config.yaml
image_size: 32
horizontal_flip: false
arch: "vgg"
activation: "relu"
depths: [3, 6, 3]
downsampling: "stride"
optimizer: "adamw"
lr: 0.002
beta2: 0.999
grad_clip: 1.0
batch_size: 256
final_lr_fraction: 0.1
Rows from block 3 of a small multi-label image tagger, named by matrix and row number. Each number is 500 + 40 x the weight over its row's rms, rounded and kept within 0 to 999. All counts start at 0. Numbers have three digits each.
After each channel's rows are labels from the 100 images, of 14848, where the channel reaches its highest value: "responds to" is what is common among them; "peak on" is the class under the peak. Only what is clearly more common there than usual is listed. The data: rendered landscapes of hills, water and sky. In brackets: how many of the 100.
# conv: 3x3 conv, stride 2 (model.blocks.3.conv.weight, 112x80x3x3, each kernel summed), inputs 0-79

conv.75:541475459477438492555554483532538477529479502507533471499453501518511574545485552532461402516507527487532549457461471469500555460554473581489493461538534443539475451490529505442553448547481476505412478505452493485523574477539461550445578520
responds to: sun or moon in view (90); night (65)
peak on: sky (87)

conv.79:507441436536417531518430500486439501568432437478529448488525481523519456569514423600514469460486464455536498560458483441479485485513502527526503453511494547489441479514485469524469489520464429486477514510445567519498494484511498486397539524
responds to: sun or moon in view (81); night (79)
peak on: sky (79)

conv.27:535549483528511589535507439431514509478493451521535543424506456461517498439491514464444477437460441535454519445470455517533524536524528506450480401467490483452443481541514485546517468469452461465501466488497506392497503537424454491552492499
responds to: sun or moon in view (81); night (73); land: snowy peaks (34)
peak on: sky (81)

conv.62:531493501459531432522540498490533448535478514511445493552458501514518499488509414482451445551508566514512497525539509530441513500483502519486533347473516419528426413485506518526535504487527538518490522504432479483439473463530592478533480470
responds to: noon (76); terraced slopes (68)
peak on: water (42)

conv.93:512559500511519575457416396477476525513491513544521459445479477484513494512495570531401490550494440483479461478496386518437426449476489503486503507485499475487539492524529547466475538410475427464520472508481513489526511479451458484531471451
responds to: noon (52); snowy peaks (44)
peak on: steep ground (60)

conv.37:479478543525494480548480507460512512461559493520454530429515501461498432515438458480437521503505494493476484557536483447451512514383467525511502510439516471490499521503451506493427484490527495485463528504523512519518486413474399498444351515
responds to: sun or moon in view (55); night (55); land: snowy peaks (37)
peak on: steep ground (32)

conv.106:502512522507478514453500417454502507480557521517507523474472571501488483456538568565479480542501543464445509549388446469490480487499494541443521546506555525479463555490540498488422447460533549528462471437490410488540492510417489543541481553
responds to: water (88); noon (63)
peak on: water (82)

conv.6:484552495510596552463522492483468524492504476489518475498571528490459516498476498498486566478415465477521483518625421525433435486482457544461536465481544501558537481516471523497518517427556539475525525509578439480439525514515540535555509458
responds to: noon (65); snowy peaks (42)
peak on: steep ground (78)

conv.91:488453503554512486433424405504427465408486480525564488495543546454468464465454439445503501465509505502529480599486483477484426493431433449564491516533476501500486487482498481457509544526472449464532489522502517507516482462478460475449436444
responds to: green hills (34)
peak on: water (49)

conv.84:447518485460574454524563513442507437434465427483383452470501502503587491491479454505545460498468487458524486432466484508519442498510460466444471436478494534526481407509457499496493512479504517497543432446570542515458515468509509509477473459
responds to: noon (63); desert dunes (47)
peak on: gentle ground (65)

conv.25:473491461526522409505487406403530480475531511524524549469501438542524495442576488512481438488468498479489489471456527494498510541480512505442503473528542423514371516502503527454539479510485576486504501422459452503434473474511516444521459476
responds to: terraced slopes (63)
peak on: gentle ground (100)

conv.87:542488437475456490445459518477484531509436505492438530487450525499513436552507465513532385493504480544521487503501519485494524484444520483450536465459506478516472494491499446520453503459518504463506554492444514445347492400475504452430465509
responds to: night (81); sun or moon in view (77)
peak on: sky (78)

conv.2:480436508550469517508537479492514472456496491484428518482443517495500490467405429451477433382552459490417494510462524477541505483512495475493494495393494414525477407475522479529513507458509477462471560525500491475438484454469464485457499500
responds to: sun or moon in view (72); night (65)
peak on: sky (80)

conv.78:488483502486458451485452506497459480484535464392524461427448475474584456529358477508497447533522461466503535527479481473518470475517457510547521470468496506478486485469520540492463543444532544432500480516482500571484566522515521565416536519
responds to: night (89); sun or moon in view (87)
peak on: sky (82)

conv.1:488507557528556523455529472492404499496497437444514534511487477506493483488605492528487495526521571502511518457461514498430506515462419487517519439493534400454577526448500520499464489484481497448506504495505520511517491441412448414452428508
responds to: sunset (52)
peak on: gentle ground (67)

conv.65:557490459514505505526436537505477470553473467475411494513546533478477456569507460593451582514472555510470455567483468509466400548521450482494479560577457523520504544498480490527512523503469461539541517554512532572482473557463513461512529460
responds to: sun or moon in view (85); night (62)
peak on: sky (85)

conv.23:454468494436566522555539560414528484459464502505464516546546462539505437520553463467437479503432491492537464461493425470483498498486524522449589537521491524517412532512484487433521508510494563513522448471515494524420478463544595502521501496
responds to: sun or moon in view (50); snowy peaks (44)
peak on: steep ground (30)

conv.34:558495460516489580546468477505428500534526444541430554454428460511474518538508426500489477440511517566506471487473468498455511519474404459466388431483465557482488475494499478505428548487521438510511526534485550482517461478458469496487534461
responds to: purple alien crags (95); noon (55)
peak on: gentle ground (71)

conv.55:526530471427466532419561509493462474514472533493453486516521474514462505456464457402493548491490515534485472497547509492431450497450429529456526525470468417520451477467510423514488524518484466551498532527537496491397494439517508423520493409
responds to: water (79); terraced slopes (37)
peak on: water (35)

conv.82:468527492551554534529518346558491482511524487483535505534526545453460480435517504520458505492507439491494494464544526524465524493519429493565492429521444443549486539480476553546472457492534488516464482559495521428570490496501436453554547514
responds to: red mesas (52); noon (51)
peak on: gentle ground (66)

conv.105:530479499390473498543484504508482461504499491492502481471519523420524544540567470533490579521507495491449522466456507505397503503523485556538462496461468476511521445441512527511441520459414472604520531553516560481557533535487472498430537444
responds to: night (71); sun or moon in view (67); land: snowy peaks (37)
peak on: snow (28)

conv.95:525482518472491482534516463461565490465458486542474502445452432531523494496562509535446465483526518498473517486353524521453509511489487508441487542509526494426426517467507503528512494428475410484527538466489532460541514510381496501453434496
responds to: sun or moon in view (83); night (80)
peak on: sky (82)

conv.68:473437521523501438534401543478520476434515479453489469465493474467549469503546535529467517466541524482544522438439518509394470512506521467529526478452502563454495506500518533495477535504557433468505494536494490526476511371476412451466517456
responds to: sun or moon in view (67); light: sunset (63); snowy peaks (48)
peak on: snow (32)

conv.107:443448540470510564506524433506511459519450519506496491459492528447457531484458468548512514416536452509481454514552448442505479536511508476520462447484563432576520511485509415501448475464473505416494491514510533497466422489506456417488550420
responds to: purple alien crags (54)
peak on: steep ground (37)

conv.31:493477534492539506407500596507482491481523481446498498457482443479522421516506538462463475376435452524500456446479477513485517521439449479473482477470515456420496434538471482531494504492492494516508492553442489486550478450440514391496477501
responds to: sunset (56); red mesas (41)
peak on: steep ground (42)

conv.33:510546494496512521429511500537474512472511479528474519512494431498531480529506495443528414444494457432539533390408509495468521473536494475503472436481542471497443483526510523445536427521467466515469460550499466405472557440531447467424503487
responds to: snowy peaks (36)
peak on: steep ground (54)

conv.16:489469545552498602510522518493495537543516466481507485509476445540468529497439481560508520449521512506527532464490472550566513494479584484540494448435535451466522484552507491430547397484461475482495471571500498425527484440527447430565516540
responds to: red mesas (57); sunset (55)
peak on: steep ground (56)

conv.26:471484510450428482485472479486421483546519522467502490463415474491517464494411481463523543526472492465527484446511498553544459545446526460487560417484425567505446468474538457492497538531479503423538465440423503442477480500463468559543489473
responds to: snowy peaks (85); noon (56)
peak on: snow (50); steep ground (34)

conv.76:501510562509540522439477518486459489450469548455476495515516490511501490508462482495539472376542443446499458513497524513502462457415480492476524492449512490501378486472498462529427493467471496416540514414491511482483526456512526398478440525
responds to: snowy peaks (59)
peak on: steep ground (52)

conv.45:427484468490469490397468548474453460413481539505521471465504531493590553522424469451495482488525457470471397520510508471492443480484441510544469557500513409534445499464508424492539443496468477492453473499514506459486496517473477542449526481
responds to: water (80); snowy peaks (44)
peak on: water (60)

conv.46:552495446546505496519492519500553521473495431528382533493502461457443502525439463550455465561462528569561534498517515486483532468471531530462500491484508473499431528499475483474493449468416552552489513501492467456429504433467517574411483457
responds to: sun or moon in view (97); night (87)
peak on: sky (93)

conv.20:529518480481500520432498272519539492512529467543498511475525478493513528363476490488539474463509434489515497478518533501486487450510516444517478465510497481565503519537499527510508512517492526442514474513502463542470494464532467514511535512
responds to: red mesas (52)
peak on: steep ground (44)

conv.60:526467501512539522496494459469431444513484533408431403500541560540569527461440500418527529467514533512460407548500530474473448525463510518486542529454512528524430494467487431501479519458464548484495514526496509419483449474484495472556510454
responds to: night (58); snowy peaks (34)
peak on: water (27)

conv.72:481503465501510483434557544439498534489501493467431492437495468570465492521564527475400411507478566495533500483470478536481497489480399508545499420447417442487493488512457525477523486472492457495467554472462454526555519480490517447492443549
responds to: noon (55); snowy peaks (44)
peak on: steep ground (31)

conv.21:525539538515517543420431467562434516484522511463511511516512592457492512471492524449569468527475503458483438542520449485533525521481563545542463584496545521527534511443535467543520423509487553489496486441533492392539453520549489527518526527
responds to: water (94); night (67)
peak on: water (84)

conv.61:494452507458505490499504548483475469520457528474528470477410464527531458489496524435448476389441526549486466473481471522545507510512396490507527467520492402456514532484521497484530550488499541430492495472454499528438521531490478357495513509
responds to: snowy peaks (78); sunset (53)
peak on: steep ground (49); snow (32)

conv.36:479532488456514552512465478461519524446516485555450506377473528452409437521510486522491476474507500512479455440527573445429464416524489530516473456476519493500517475526486509466477430512447513542449517527494432552410509498469478469572520505
responds to: noon (54); snowy peaks (40)
peak on: water (46)

conv.59:471480495479487460408534520518511499499486468529449468397488477450517482516548506488516450464421457472417457536490494506473562488505462500485537464521499502504592494407459477531532502397526496536420465507461467484519535478481431438527481455
responds to: terraced slopes (51)
peak on: gentle ground (64)

conv.3:499488559473441498477598484438478487454518468505405532451504527467514465518469468495481521491541517576497503476434470470466496501468450527418520416529475497472490433480505500500414498513528463544460495522488517452509457424412494490550444437
responds to: sun or moon in view (92); night (88)
peak on: sky (93)

conv.64:505439511454429504474451504497518487454424534504510430471438538528474492499415564581446514523558502483448464577497494432480445478515538517489471509545442542542477493448512460486443499512494468494443527459471486441502469576572488537478547503
responds to: water (86)
peak on: water (80)

conv.51:498469431383433466564527470433542432523434536516414524542510524515556542511488477459532427524520516497504494486476505462474495479530511479493481514516506493506458483487472419484538468518518504465484491396495509477462489486540445519435508392
responds to: sun or moon in view (97); night (87)
peak on: sky (95)

conv.85:499427539415505477396503517507509468496498518503489490511452465531520499478448506481466446469449408480490454478499482461448477488489521451507543485457522434455451502483496526501553525450554536424491448495523479510383511469462436445465423484
responds to: noon (51); terraced slopes (34)
peak on: gentle ground (60)

conv.52:473437524485425499430468540506494565450535535516502492412424427495503510520448476430538423468538431527486526534481461459506483486505500520488542511437498498456504467466444547444510465477446413520422505528476464487507545464493443517445502512
responds to: purple alien crags (47); snowy peaks (46)
peak on: steep ground (72)

conv.5:454502500467374552443460479544432497499517480459526461468504489485523457516560515454485458486530481456511490593500450473554500480489493521533439617502513448417538504506491516508556481477497470490515468526568510458502505554565521544431513517
responds to: water (100); noon (83)
peak on: water (94)